python train.py --arch="unet" --train_examples=98750 --upsampling="nearest_conv" --optimizer="adamw" --beta2=0.98
Rows from block 7, named by matrix and row number. Rows with one number belong to one channel. Each number is 128 + 24 x the weight over its row's rms, rounded and kept within 0 to 255. All counts start at 0. Numbers have three digits each. After the name is the row's rms in percent of the matrix's.
# convs0: first 3x3 conv (model.mid.1.convs.0.weight, 128x128x3x3), inputs 45-59, a 3x3 kernel for each
# convs1: second 3x3 conv (model.mid.1.convs.1.weight, 128x128x3x3, transposed), outputs 45-59, a 3x3 kernel for each
convs0.7 084:105121155136142148122149155110162102135117142124156093123114127151115163154116097125160109155141128134106113158143141164128144153148144162143149152161106132151133126131149136124151141100125126097139141129105095122080066132099101137137083040066093118128084078119127102097176128136152184134169147166145163135130107158110124133152128115118129133116146117155186160154162149095129135177137138152140124129150138
convs1.7 104:119121105106104099087089106127107091108107089092097105100090122099119108082105118111139140120149096117129126096090130113102136093144116119110100105104122109122111104125111133118121120150103101067086098091085092084118096082115093104100096081092168178152163145152170174144128121142118137141123138134146123133135139147134145172137144137139140128117145135090123110145127130162134130157128124150146161133134142
convs0.8 070:138124125142129138130150131127095093125093114143150106149122106128121107100082135101138164102111167150118115156124181149148081141142141133124119108104082124141112145167139095115096113123145153136144067097122139109098084129085074080078127118092124145104110127130118139135140179106178136141164156133135118116129095091111111106145144166102086104128108146156129146154106113145136131082123125121152152144136113
convs1.8 073:129130099143080117139124098114068123140132108065110165102133068113132122098125077110189113114147121129112138176130165107126122095094146116119124162130133160126133122122154166130138115073117085125101105121090105152060095106111094118088095096099132166134168167156136116147124131151119116100124132126129096143110117143134133100161111113110160141118131113156114128126138123134096113180129122157122141137102140
convs0.9 071:140100092103105090161113106096159169089123111099107123119088147097099083144166092135096137092163140156128142075144091127188192087147142131162128176096145100138151147176159140135103082164124128165175124053114135157098163117155149114125169133117095104137107109085149143112113115128095118105152147110167142143116147166106150145138106127109125129120131156113143121125121151139140117161133152136134153173179152
convs1.9 072:136101142111090119169126100115153157164081108140144129132089176100124117143078130070084085169115123111146104139118120092092079141094105172174121126128156154113080108145148138129096117140090137167192167130121140137143125132136113136171106133156112132087154117131126120143118098138146156151103128143127154115146138149159144088117131109104112097107131125147147125122127141135123138157185125186099168137118130
convs0.10 091:159150160109140164136133138109145123126143127149132082090079102135116108108127085124145137140105124151137115148138122133109164154149137143156155133113122140153129146148120146117089135111121086115112131089102088142098031082111131114077085101086123107095103099118105089145154127131131120166133140160133143121093123123098117117137130143141122138151130140152119153115150118129108116154133157148122126144123130
convs1.10 095:133091109103107079110094099143108095096118074115122114115086096081095086094085067169130150140128121162153155102112122100110149127113128136140115107150114107135137102139157129114111096108129092095078110079084136118107110109076103096084064096093162166129163162154177157140136124159132130130140145105117126152126135135125149143140114124181119127131134123125148143134163112130138156125132120149156131137120102
convs0.11 081:156145119133117123129169152142131087121133100115141148127120105137130138087099098171161135166129146173146129128148128104148134138128136173143152190137110120138157114106109142122143113133106106121112114119096114118056109128083129108143097115066127089116092103094099123113166149170120098122130160156107111142134160143134155125146137157148143156159123136139151116141117122145111168124141139154108140169101161
convs1.11 089:130103086093117106132098136086108092122099127121100115099099073130113079105077079108141132124138151158127124132151142135140136130174098147137099155165160117142117125107121135127103144133177100095105095103119081074111093136121077092100115084107152155177165161144141136162130131137112121140137126133151149137127120131152114146166095157125124142147117124154121127164131100156136132145143149115111158142123126
convs0.12 073:127142169143126096107121122106099120129156106133125106120110110066132120109120114155178106131148135113132155171122131171085161115107157112125132154123147109096149144187174161144147139147121102136141097093097113073050086111109153071127126087070118118110079095109114091122155138113137159127153098156153123139133147142174113123122131116116138158111133116136111139149140134125109140134141143129168124113121126
convs1.12 082:122086101091160147119115086067127136133111127118094139065105107108092101105109134130143117115135099136129150150137137143123168098146145122148131134137118142088150113113139116110121123143156079097094111074094126098103087084121098077117118130099118153165185155137149140171101142115105143103147129130107118098119108124106153153152136114133138134129123145162100135128145130120128132133165160158136142088136123
convs0.13 130:139108088129099082122105112119133130143139130138146100125155099133117126141137130131121115123117097120122114162133145108134134123117128074109145130137131112113105132142151137134150115108155110142117121142162131131139127139138128165119115147133122192159058163219048146184121121131149136131131140131123142143123140116111146118124111113111134124130131146109146122132103112135120130121143132153165168144158161
convs1.13 126:158159110154140133158128117132126079157137098153153095158111103160118078171153083129165147105133170119138143131120093147128092162117113125118095141132079141145108124132120133150128115142132168133108171165091178154119150142092167118089164137113091114174100115162106116126109112113172119077151138120109102143097121153115135149179127096140119098109110095111106121105119133115117121115112138121106092128137097
convs0.14 071:125117137136096136148100102105101073103130134103107061145081123080132118131094087154156146109112180104102138119114147073136134104135126134145138123136157120140133148131122131123110171112108142163104144131115126121146149138141109150120078106169119145181138135145143113148100119125099118117144160161169101100179114153165130125143110081103108133169138134140117150149141131141069153147107121152087146141112141
convs1.14 081:096099106113100145115081070107110121131094136124109095124098115096136092112082114154132133111144143118108139164119126097141132111143149138137139126138132148115089119105107143137149130123138072126088121081098102094090107102120107102100087092101146142148109123157156171177112133113148105127114141160152117134164110131141141155127167148148138150122134139092130154140094086121124133125150126140120126115115139
convs0.15 078:109108109107084079117098091128129108124102111131126101119147130132135108121131163122118137121126144084119082109108131091143110133129114112128135127115127119155127125140120111140135091099156150155141148146136153181152180169121141154163167149126214153096189170165110158122122151098088123113114137142117131140124129117126101124124111115109110111113094116133087114149131120148166134143138108189143125140149173
convs1.15 079:153172145133136135121143169105107104136099152143140165194136130147116163133114156103102129118096100129123120131096096103096161117103126154091112141118094100137114118113104126108179115107111185185137159200172170150146151133172135138169164162162105109109126112120116099096117128134133150122132101148125143081139126130110110125118114122137106113128097127119095117146101150122126125138141118160151092125114143
convs0.16 080:118151141149147131147123127100108138154155102131150097088095118084134115106107095100128122160102140129131113127140113094100132127155133159140151162139129144128130165101131126142142128112133085157088120129135114102111096128088124083122100116096105104147132129122209150133101156149156148122197138135151105144131134125185138158132162129115119151113119167139117148116126147130099144158170131132137144116135154
convs1.16 083:132154160124103139109093099111158143146153143129103091116163141138144101127108103139115131128141139126133101111145128162155151127155132133157157150168171150135127096124145118156173118108129088170165107129121084104049113149094121142134108105091159094127144112086157164129169146153134142157172147155132085135123138110112131114167124119153139155132121144149169139138139074133141118112127101109123096135086157
convs0.17 091:137152136153140146160139137105137117133115105138121114115150085129157107124129091147138139140156154172123144139139156146156106131124141131127151110140145135133126130135133138163131100152140077114130083111103097108119079129092083126109114079063110067084098075108118062103165188130154124162124134177155122137110121118159135130145147140131145109134134136154148138128138146129138120171141167156109154162137143
convs1.17 089:127102133079136109123134076118095092129149139082137064107110087073138089105084084125126127138143149128127166115139129130138144137102117127113143113146131123132115109157143118128111131112137091123099102098094056111079100097121101095108123106132146160133161168114182152141101121121115143125161145105123117113130137168081119092184111131120144105123138123174127130148146142112125150142121118124157120120107110
convs0.18 079:120147133143125141139131161130125143153112127138151138120132152118127121087138109128140136177168140143178145140154191142153120149191150170137127142152120139147146121143124122131154147143139114112124128133128142102127094101068108134036087118063113074109114113118088127113148144126169172168162141171158091135147117110156163159127143128149126116153139160135181169159151134125147130134130145124111160115159157
convs1.18 092:107108123127117119100120123100096065112107120096109111097132105098117116108107114132149150131085109146130115125131133127128118100134119129148146155111113114111123139140151128132128126129114104101133076107107107082098106097109114095111097073081140167181125160143143159155116138092115121119123105122170130134117128140136146146115142100119159102138146140149125148141113114148132126155147093121143164115176125
convs0.19 092:117140158127169152171135102108143144130131132131109137113110113131120159089144111186177145157167159195165126117141115119132171145108142149137117159109149143100149113125134128092106139114136105125086115107100107136106083101097084121082053081066092106119128100106161103106136128143151164144110144141118109125112127101135135121147150122149133137129121153132144147146129121120123139129129142152122124124113176
convs1.19 093:102116096108145114088064113118145088099122138090079113107098094084111118081094077147125157124129102133111120120122122120140138112109152115073114162149146121116142131155140126130148114120120086080072118080094058084079088131099109092098118096110162144152128167130171159184144125145125097143141136136142107157137129131152149125146108137121157161127158125157132143126130116136149129136132142143138117158114129
convs0.20 100:122139144127146136126158119105103116099120080125147119073102115121110109152108118179156138181162131139125131119117177108139144126152135140134139126125131127116124119126146114122138108139145128108115110109090110090084090098103083088065076092097099136145126066104125098112125158135141134140143141164134155101119126139130109130118113134152132142133151141126126163125149150132146139115125148117140113119119159
convs1.20 085:114106122107098110106110101104141084110110124117104120093102067114113119086123078155115163135143142125113145159139125123136151164120133129149134111129149139166098147142113143126117137129145077104106083078106108093087123100115119123075123099104145156142167104130152155152108155116108095133109101135155142124143123107142095120150149111145153147128147139137191140132136116128149122107126156117127135109133162
convs0.21 081:089123079150121109154152106103110108090123090125136117115106087099141113121100109147092163124141140155158142126139155122146165131131105168149164147120134127120178135110166153141140125158139132115130121102076083118107122139101092108115111071103071110128119105093136106089136104162129165155124176178131146116151099140128129133153137170140156092161184120155223143111152154129144151126153164142164147143139154
convs1.21 087:113095091120086088096106113126089100100128097095110112076117097113124092088091098108088113170096131114109133119145115105126110133129136114139118117131123147136139124114112152125128147142139085092099091105106098122098096092091116120119101062093117158155126148139171158169096121104136130111155114139116116105123127123097142138127089118114138109133147106115124142101092139116120134080091134118124125130171137
convs0.22 151:106113120100123125091138132129124134121128131108133113126135141109124137107149129125086123111119133134124140124112115121110103125121129079104115092108105076131142119126118143108111106129111141150147159180171159171166138169145120168160125181158199158088206188108159167140087103098101079096127091095143152146130133126128120135101121145111099131107124129102116115125097134109147132124131126150138126123108128
convs1.22 126:134154148119163170124176146124150151139150148111137133159146157116161181133159156091128123089098107104069117107123137126126122100115120098089117102125145095127137140119114117099118089109119137145162156155165151157167127166175144160193153133184132114096145091078127124120134101135138152122118147135120100096150110094132125114108116115114111115088107095127115123116134130122133113143126128168134123168172153
convs0.23 081:105155114114135126118120128102143122104075101085086125092119119097137138112117096128105113129118164091139096119127126149132119127106151112114100111140095143108123121161104106104135121132124129165121127146128105182148120160129148173141121133141163155192148182212090158130112115142120154108127116141109122148111145113138139109117129109141131137128134094117115114091087101111155151133108125130119099157122095
convs1.23 076:134140139126154157123165138132152137190147122145171147148158096197169107171112130109128135124115144156143112148113111157143110123185126133120124154141108147114116102086095117134124135144150133132114182147178144209150123137108161164157126114137128141143054082075099109129108121127151118133162125135112124168101083133117119083115127112105115087151111129113130150116122145145176128125105109114123113146147164
convs0.24 137:111125101115134144126128130107107129112122099116123135088118113113127100107126121126112123116119149124133136139123094117086095096118120084081126099102084115113137108113116098120121110100119147161152153195153147177139121137122116169123112149137196185178205236201119164184095086104104114126144129122135138148151137123125121136136143134136123147141117122121124110125112115137161120136132119127125122140131134
convs1.24 128:125150150156156154129145179166157152154173160139163151124171123155177180172155160086129152111143140102124103132129102131149130148140120096093084149158136152152166092133113099132155121135129134140141157168152167128170117152137159175164150163157098111126109106100110109094110102111153132125159166135116119120101088082097112109157129138100128134101120116120112107131116102119134135114107093127093093141113117
convs0.25 114:115079104113101114115102125129143107146136119123130133127132128127141118103125130125134160110105130109137136114121123145135086135126105077118112102091122137139089124104126124120106105122142153145112140126169111136139152167125131174150151175145162200146112191229067155220114105123088137135150100142134138144170136120119121142132147091132104124096112138138123140141114093150114134152114147141128143140154123
convs1.25 105:157131110151162149126165142152109082161125119133171156187123091170157119121138148111150151114166144113127154156125110164137107137135129142142056183171065175171117125152106149118133129118143164144110143131108119128098133156114144135117142140153097083145103124121132122126119114118157128066145155131105126154073121129101105122132153111124131151117128087109123131140137105151105132110116112136120122176133092
convs0.26 069:070137094103090148136165106137116115108126128132121100109114134117127170112141120155114161142129136131096108102125133132114157102118138144111137111147122146141169139100164136150152107085105095163126084093125128117136093096128104093104079121084112082149082079140145084100159123154147148151146135149137134118131100076087125147167161143129150127142119139108124114120117143127095096157121174129129140127161145
convs1.26 086:119120080118112113119097118112075118112095112112100095100119112103121086095120132147122120145159138123128130115145152112121140137149136126146145127124107120100121134131146112129135136104159121104113104095116085118106059094121079112103120077091114137158177149166169123167127132150124117134163173097160142149120148152106120153115115133157137198127116160120107138109119103133115149134130115132139128085116128
convs0.27 100:122138127141120148133152167109149110151131109119118106087103106114113104121107109148171158160151148188147167135138140111131121142117113126129126140142172138136162134147127126147129134138105097130140127120113100092090078107095090091071130092071117101117088105110118113087130165158136171137156154136161120126119113121165150129137167146167134126132152132112166125121124130159147137149142133134141141124124139
convs1.27 086:105121125153104120104142114112154099099124115106117108063094085090141112080108140128134161117149141119163114126132130140145153149142131091150131125149153098144145173176156140133155117144132109122092100133107055106110123128105117119140077087091188127156170143148187142161156128138123135139142139125146161137141141116155120164139123124159155159144149115178132112143159124140117098107130105097113112157094111
convs0.28 128:113112135085092112104119140137152157105149108094127134130133153118118128123146146127141144152128141129118151102109108123118110126130108121120142078110107108137136114141125122134111119129139161146144145141149138173143143137151138152136127156132149108067215172082208183118095094098113094097106107101149144131144134140133128136129146175103129125111117120096119111109129113112089113137130126135144128145113101
convs1.28 119:116163165080141169111115141135156140112146160070129141146151172114171168067129179118107109088093100126076118134139159139127171108136124135125130130137167069122147098127117097110112103108084123149165124146136118136161150181186090143175113104150109095089128130087159122136136149128152151129108144152118100114159097093140108103126102136088097109104097117129142112115114124096118122142127106153166166145118170
convs0.29 091:092098092102122117109115119091084110124134129098156180143128142151150122141125173141129097142112136140137126096106153109132159147115155145124128112133106135130133144155159152131130120130103145153144169154127153160149163162176152178189176123156168146135160117115126081082133147111143120096152122113139141112126127117113150124080093115133110095127096151135110113121132108110157128099120150126136103151121121
convs1.29 097:082110120109132148172128165071119125128146123125141142120084144129139146115171148093132099142131127129094134125103157120144144111156152119065092103104079117145110099083091093116135127081132118125138125158163154172202118137114114127169115187127182111136118105108118100099108102116127114111133156171118116123143130143131103096119112115122106145158107101105117130091128097134107149127138134131133129156140151
convs0.30 075:133113129112150156112134127092088090107127099129145108089112118139105098141117137148153131171151120127143116101152117138156127135125133108112102094145137148127111132114113138122120112178128085090128124103092119085119122090106140134105127112110190153148176103105099097127153135138123130113119116166130134179144142146101123145147151080114129098097128122139144114146148119110131114126153147181113145170141134
convs1.30 074:125128113112130115144144150106114086149154148150140168144103115148132123156119134177125123132172126157137121136162120128154129141168119127157155160128144143139186146097130161171161127152142131142111146115134119111151108084080114135169125136157132139138130109085106108096149137129119141125146095139104166150141133128084144145160139161128145130171141114113115126100117119132114097149142111156163081163115104
convs0.31 114:132126155139142127165164141097102134129139131120117104125094114098136068130123108180156183177159164155161162120121141127133128117119134127149126142152149139137148139140132143142134151127142082095106124111099126110081103095109109121109117111071101122116097092098125080117146170157152138133151140138162145132134146104156141124159156162127148117159150153119136145149125138111139133169114155125133162150138157
convs1.31 091:134126092150139105090127112132111116078118096137116130110141134132122157119108113134155141132135159129150125146154098130121149127127131120101133135171109180151142132168134135128137102134103101096095078134105061086088117099099118072083094056078148138156110125141167158147134122116127145153128122128170144129124123137149126136170155149169154143142113130149158132153166161146125141102099108098133113076107119
convs0.32 126:119141158126163142148156129095128121101116130123108096093122121106107072120101096202143133162154163181146140118152125103118136142112110169159138142153116121144145129120147122118139136131125108087083126100099118126129096110111071087095111089082070105157089099127111115126137122156161130130144157164136128131136114122129138128127151144156133142130145133156151148125131152116133117146130159145138119122153165
convs1.32 104:160102103134112087105097099125143099134126120100131112111139090115125085091092055149168175144171107138143111137147109135126128139129103153158124127122131120149121108121141116119141152138153096114091101119098089086064096113100141110131090076088117128149166107135135169190130148140136153119122127124125141126136152115125149176166161176147162109160142116163118126120139157115134132098127131114157143134126125
convs0.33 109:093118106096096127120116127094088108113121133089121137120117143113143129091132122125160129128136144128131123134124134139122127163133136139131127117155143103160161152148141145129151150119112128082132097117136098120143122104141123148136101124141184111082197091080195149133139155142141136108142155107156135132146122128160176134117118167130133113122110115145128159122131129128127134168156124138113123131139108
convs1.33 107:108156158113137148137111159108133169103121134111113139113120163121106185126133175118132117132132129135112136122107146149133123107139132137135161112118150118132141151116140118130137100126157101114181114128172110135173100122177090129183112135187138129097153115074141121086142122152117111159120136150128126080139153100157128108119127156124143166146148170153145146165155147139149137134102137148130158138108134
convs0.34 096:096113142141149132108117122080089137104123130112086107100094102128118110135123097155107146135100125143114141140138135116156118132128141152153159123132122118139146151120139152144125151123144081125115096103106105129117095093082057114104104111107111065112122125103142151115155147160149127131102154106132129143093126107132137130151138160139116115090145122164124148100124109137111116154129161161145142134127127
convs1.34 094:085157134122141136124099085094130116121145110104130060096174134092135148094089094148156163147117153131133130133139131114135139108150150102136140122154157136115139115129175129119143140101137086129142086118144060092095113153135091138099084094088123087116134130114170183173149139124130156132144094124125129120115126111124145112156190152151167148149170125144136095151154156130153149116120094101100120104166148
convs0.35 086:053085114106080099105112111124126115145112115099117124130123100132109118130153162140130147140139164126122129144119106129144148135113156112140126131132134118146133137141132135121112145111134119152109127120143071129131147169173156133129140156096191169191161156118137130131131135115140132109139111107128127090144102161166128156092137097097124082107105108107113177138143119175146143149096098129140107152154110
convs1.35 080:122134146126131138149159150109134122166139141154148127132136156131176172169135170122154119141114149133142130086135113128068112140109072062135113132096138145154116121130130139120127135137149161117142153147179164164121122151172161167146180175150116105098111094139093093101137096124142108131151114122135146118107131155138132118140157168155129125152119150164134119117120127125132104150136148172120118148143116
convs0.36 111:121121115111155156144139144114103130142132113117128089125121083080109130116115090169151140147141144169137135150135145120136135125153159157165173143135146160140148138100134111154137126114142099113100118098110141117099105100103097121121106110087118075121072096109124110118145160155120143157133129166155150143166112135132119115138140142109128121112126143155154154156132133121140136130128184150142125133138171
convs1.36 098:080115117100091095101085126103116117098137116099064108103099096113104088071113073141170138119121116159119072147163138140119106146143141142133118146119142160144097113135150109120101150140135058113093071117110115059084076112104092115091110076087146165173170129160121157169119125154127141107127135154121128130138124133125147168155127136134135148141123134166116123133140125164144156131107119120114100117138124
convs0.37 106:096121162152130120129146123118117128132127140139117125097093095115121092133102080159169155152135169163151149137136155094101121126113153166148138158140120124153167146139141116118147111119107112095091120126101123123112102094123093113094101094057093142136109097144124099110174136156159126129164119172146116137120109124139125169154117117142114129113153138156119146137118136123125152160146131160136130143132151
convs1.37 093:117127115105116142099122127117084116091128131138089097090090105106100098122115090117139136151153136122144137162121117131110100160114116119119128126138119129139129153135121145137133142134110099093107100103066082075095084077076124097115053104055177156163169140164157135159128119137117118129121123137140139137135127125122132160168143138162132156140150149134133164155137133115161111115100110133120105147114122
convs0.38 078:055116090104100119071121126106110105089093115107105095099133110098069104113082098143096134122123130136137153103148167141132109094149132165141144119130141164134146147153139134141142101148154125117123128099097095091116099128108112112110130103095146105164139136146121149141126167151168119179137160171124111146119103144128135142124100115103115129095098117114134150143152162109159132147181170091133176173110148
convs1.38 069:124125159135154073123107119146103119100106146148151151138161133120129117076134111116137132115147169133134166128109078115114078133081118161129126117139105192136127174143171138141126134120131153135101081154109105120103105153120125135110100083120119116131093114133111102143108151147138086133128155108111132065131154134126125179160097143204142141169108148120124114124145111118115113126125141176165160122148144
convs0.39 163:091096105096106113109097128119116107120148118125127110109116114119156135112134131113119124094116118115117118122114100115114115097117112093107119101108109110116119102121129106113121098101124101177136147173171162173150132153126149192166140156122174202187141216214099163175133116134122133118127127123132133150110138124124123134121100115107104089119112106106117120109116113135135136129128138130133116130138126
convs1.39 155:118131085146172156143140135142150105156165134150152136160150108162181143166164133107130139116170173105134121130133110143136112148136129108112050153156111165164128119108124109124127118127139137140111158168115137146126125136123177171141172158129118092137113076089112110120085073066148116100167158134151119152108114132109106134118136118140109129096103120126104127115131125119127122147125110129090091169132123
convs0.40 116:132147133147137144123133147105127093132117120110141084116097124108150090132109102178135139160135143148149135131135139134117119133120153146128120135158130140141142145139134120129131121166136110110113114109113114120101067074097090088091119076092103119126080111127114127120169126160141157150131155162153122147119135117126126129109163150146097125140136125141152176141123110103113124143144155164158147159145142
convs1.40 100:128143123112135143103101079112121109148126110145059127109122147132136108091117095129154141140154144133124128127110129146106134127128130131109138139131162131117142130126135122119175140113121097085104117115114098109066115113110100116111104073095164108169139107116150168184115144124164123153146153123146108158151119119141179160149151158136152116131157111157150158154144131160128115100100106097108151091107117
convs0.41 083:122067107101137064085075093124122104130102122105121111132111136100125084143163134134123143140146132123150147185159144123098148138155135128126163157119133145150148111173150120160141128151159160140147131116165145145144142152123143168150148117116167174121119175192126132175108132136115134145135183151140123128138131150137130133089117101134085135116145085117130141127127149146166130166134123148144126118123148
convs1.41 080:191122129139138150140136148176103123150128152164152157163121174148141174154179157158170131170140139117148138147085106114123123108121122136086131140123115134116104160130118119122115130139118193186144173124150153149156149159139185125127141140169130109153121115125112103088114135094122080159169127117119154127099121163135145140125152118125109121112107145115098094136105126142117110109152124149105157152123120
convs0.42 095:130066088099120098097110118107157088106106115111153136111092161140116120107145129138136135147159161126120142120141129124173124185139093083099105108135147140138151145121169131125152143141163099142127150165138140156128161132130110156151145185153160157138145150127116150137114109116127144096122122087141131123149137147129120140105090141117105132124110136109134107138138147139129137133139123134148131144128124
convs1.42 092:146130164152125152178132157164135162146147184145156192163134164158162137166155167121112118130113120118114125127103123101112114150139102132099078100113098072093114104105148100105123132080122166142174170176154180188142179146156149147156130139150106117093091127097078105095100140124125151132152163136138118122115126115111108103105101100144110089131127115127112142141117133123141133135110093123133136151133147
convs0.43 116:122108121120114106116135165129138110141141124077113117083107142104118107100137129118125134136109146122147117142110106119128099114115125127123099131116086122100139144113127134110120088106095140126138133151171106163150127169167130179131123169127171176153181219163164205182125115095112108112157118102144149124130124134137104157118136117124129117137120129133108109126101107149130124147140124143165125145138125
convs1.43 105:131144143167141141145152128163167154150150168144146144172154157142144165138129188143140122113118146110146117153133115123127122114123120140119107156144148133160160128129114127131119093117118129153164161181138167169148163168159161150182166136129106085120107099084110119116094115099118145127148141135135096105103103120120123145159140141131125113074112092138115130124130122136130143143090124141107109147135154
convs0.44 099:152129143116139138139132167084103129097094070100103113083094123099095127110129064130105162187153142150155143112114126115124135114127101146125155187136146165146150124143118113152109146131142068111099111132113096093099065100078099118108126122082116106150129079123133133089164140136149166131153153148121138152128149143126161127133147143158152143103154111140124132116125143106129131142142119154126157152142143
convs1.44 086:053109104129118096088109110097127105125100141143100111115109097109105086086075094135150146125159139127135107116121116185158130139122133121118138119123089144128115113111167097134174159154116101085064081122111085126125087102085104124125094129102160161125128163142141132156104100146111132117123136127140113095159120139122142142127149156142174153127146137144166139147155166150159138123154113128129111088103099
convs0.45 104:099127138138164127141163154111112121109115133116137102101114089124144114098104094153142114166150149143144155122152159119112138132149127158163155179156137144119129142157127140094119141126122106113117138115111116092089090110100101092124104091087097112118112099105136092126156136161123143173161168151145120140116112099151121146121145132115134147090124143154162139143146119139122127164165147141104096103125156
convs1.45 093:138109113105116114088108066118109127100122115120112104098104116077114082089071118148137147121169157129143117130157130131117153113128145116108106167126135137120129109148147140152100142140144087102095123106132071079078110085082091146121125122068142116144155163128156154189145124136126124130142095126136116110137117143154156096124145122109156143141155128149113163127117126138129150112131128120100119094122151
convs0.46 169:104093099102103121112095136112113117111135113113123135091130112109161133133137118129103125118117124120136122136114107113102099109105116090091108125099116125103112111099093092112105104075110139160135125189189156174156132150122151185147141155143181203167156205205111173192129121135111110114139121129134130142133121126140108137119117117112098113108127150115141130119121107129127116141121144120115129140135130
convs1.46 168:122145119120162152137154128145136121161171157139169131147147124156177129148149159113134141096139156095129117149141112158156108144129123114099090152165102178166147106137106124139135132128129127142097159170133154142152163165131162158155149153133121094137083078112097102110106103074138129098167176140123112140097111109111113110145138121132145130107092125121110122125125111109112119120092080135092070164105111
convs0.47 129:107117075128084132096092101114144129137152126133110099115119110106142125106132130102110135123129133111120137143148110116105123136137147087108108104110116121122110124105138101118147095117138127164130151185175131141147151173125158148133126142136154226176160196191083140184119108125116131128145143143143164159127117135115135131116104134104084108119103106114120125106119130120129139122124148129158137153135118
convs1.47 119:152127132162142118145133156161152112175135147159156130167154127164156165199183129118109135086120144102135104128127119123144076126123083137100077181147089170134096119123119158123127132122115177136113145178139190152161138152149181156141166168141105105120065105120102090120122083080166121122162149120146142160109119118096137153118133114147097141130092099101113092125129134139116116115122134164117102154150110
convs0.48 077:080099101128130078093110084128119099120124119086109113104128128086161076151123126134132100144083125118119138132162135140150174137149133108152150125144136155133122123145111163188148149129113084143127137124133134158126156148128133137087076137138147103140110088125133154081144127133138123080130128156140138158124125139137145132121117126119116104124106116103139174114152108094126127161134134165125126169128132
convs1.48 076:101151150088154154124109154133112092135117100091169189124134156112135131187139152110180161142144142144153154132093130105117128114118127128112142135132113125104111106175113144137109122164112132108125153116167163156125128136159121142120161179165106143114092103119083124122143074131117147122176107101125130131110099115126093092186166132183168141191141167151094148137161105107130126161143141119136165127133145
convs0.49 090:091135101088117136077106153121121140094105134088113090100139112133112126092133139126152118148136119164127155103137128140144110143133135149107151100161111116158166156146143140101138119158133115133155117164156072138153157129147136150147124144152218150092204174128181116131130119128159117108132127131158152152135119147142129110105145122081110137141155122100114132115136138117112122144163123120126129120137162
convs1.49 082:083114146096161149133104175135166133120135116121129168125112127136179156114168144100132158102125124111136128116145155124134147126149116132102107151133148118129170187096099092131124108127106170141200127157182138149135139143142141097159103162168083112118145129147147116098095145126134155157138152162156134117176150144119121104124115176130102115100117142137142149133139065127112136127088138154104143119088159
convs0.50 101:128144144125108128134162106121144124126114114122110093102145129109108141121100067128134109150122122164132154146143142107120143114172127130157119130154155141140140118106105138095131122116134082096112103139116120119104057093100110107094102118066100113128109082129099087110194128152142154133150141161134128181121105121165106148148141132140150118107139130143157132149129125132134121143149149127161136133118148
convs1.50 093:109147123131100122127114078105084113088117153090131088080072109086100099092104130142124120164108138100110134144129093116138135175120094110133098153130141146112156101119136141138123151110184102096097057090105087061113067089117093070082108112085163148121127155141135138164146141123146135102132147130137137120156153147138145137120164158144139137152128108152134131168129153124164116145109148126135124108114150
convs0.51 101:101120117146152146148166131097135123138102144138123119086104084119135119089125119132157114131129127165123161114140167129118146123111131167120140148148124144130118172117140118106131139113115143136116116118111125125118076106109112098120111102088121137140113095103137115120164166140149119170129158143122122134126101114109112109152140163149144146122120118131142153117122148104143126137110129105096137125128123
convs1.51 095:099089132143131118114103094108094104088101092101088105097099093111126108096102109148128124118128122110100110132122122138121147154084132134133106122127148168151141091134154143147148109139138083072101093120106115099087084100084092102109097100088165152178141156152148161165130108146106127128130132117123140126101128148121115127135138124167131121158151132130141112156157119131100157117101126121133114106149150
convs0.52 097:141132119116143153117142152091125162116117121114126131139086133088113122134120082142141117149152133135113089116143129126146149160124118126168139153131128137140143124153120131138142143099152136108120111093098086098094087119107096103102118096087099138129138127091121113097158156165169154150142161125151131119123120104125130151163132147120144139125114140135152111128132151099119125168130129115147127118135123
convs1.52 094:089120105115132098133092113064117104120105110110097135063110125109076121098099112107133129143134156127180114130130125122114114145148142144102125141122092137117124125129127140142136133142118046096091090099116106076097092091076095109092105078124198166127166144176141172150129134116107125135127130110158146128124131126153129156137119131157143126154115134134153145123130143151133130125114141142150108144127133
convs0.53 103:124124066138127141133149135085139140085120119121099109103119105107129128092088097128121114143145130171124130104129116098103144066099137144155151148167153126154150149132156144138122127139137102100091103124116135091112052085107085083115105093115092138150086096128142090090145142150114152134162162130135112127148135107123131137140152137123161130141149095132141163116105135100113118132170163136156145141145129
convs1.53 085:081139112095181119120107100111092116093127130123112095092121110129131097099081075123143148152141120163134143116135123136139150159113134144125120142136144138121115092156173122106132130135119071120117105132133101132077099089067124083117088119086183158133128154127088132156150126124131154178126135131167153139144121117100171135149153141133153152164172152159175138133120131102094111143114091129082143129095133
convs0.54 086:123126115122102116123144124099128118136086088095130097127097093120113103121112088150133157144132129147155140132158116127134166102155164137158145166146160149126158159152160140127142151127156121118114110091112107069115082118099107125073156068117117114129121136136124120154111162149178129150146123149174131126161112135146124164104121139108138140138115126128152163136140118147138128148137182145114146156123171
convs1.54 073:094108101109126117115107112109136129140154138093111092085121090140150115103144103155143162160157180150113144173124104126169144142148091119112116133129136135150162159125119104164125098110137084120088150150150120113078104105099102127138105085090145170143130105110131139151157123145151106161142154171086127152132099156156119147175137143161163197128183139103147112148133127139119097084112133094131113123104153
convs0.55 141:092124131108126150096113143109147145121118123112129131131133122110124128098145151121122121149130147127112138119119100122125125131114127125120126094105129088133132112140132121141137102117131144138139156153150135150114156146129133155144126175159205153100222173064211180115098113127123099115113096111136128145135133168135118130117102173113111144133118149111112129122127133130120122118146134132113122174145102
convs1.55 128:125137184109121155083156176132142178082143145127134140120154177116132179132142178118111135095089124120107116125114142131131134107126133108116130113138162094141143101137127125114152115102142126163185148153179147160192112145194086147178118181160135121094179105103165114073156137144144157146138151153179110101140120077144120116105124141103133134133118132128121130122142122107137137169139122127126143150154137
convs0.56 130:103094126105125134082120130122130121102100132126136128098124130111119158129124134117113141119117145118121135128123087132109123132133141107092084120069129116108145102116126116127124099111143138121143139168159134154139104172151144168151127186158216153122213197155176164131102127102116103091117118108129139132137131134140138150105085134113127095119116120100106112152125122121134139127142122160124095149121109
convs1.56 113:117145134130126153104173173143145165150159169150159168150162172144164188153144137101122138129113110108106091143115121110107103142133138119093086134125139130148155130107120099140128134115145156133171144154195154157198141160189149162173157189171133125117119121082098119086127123111125151150133134123147163118123119101128110136077099144115101122118114112131116116124109134119135110155127134145142144156143154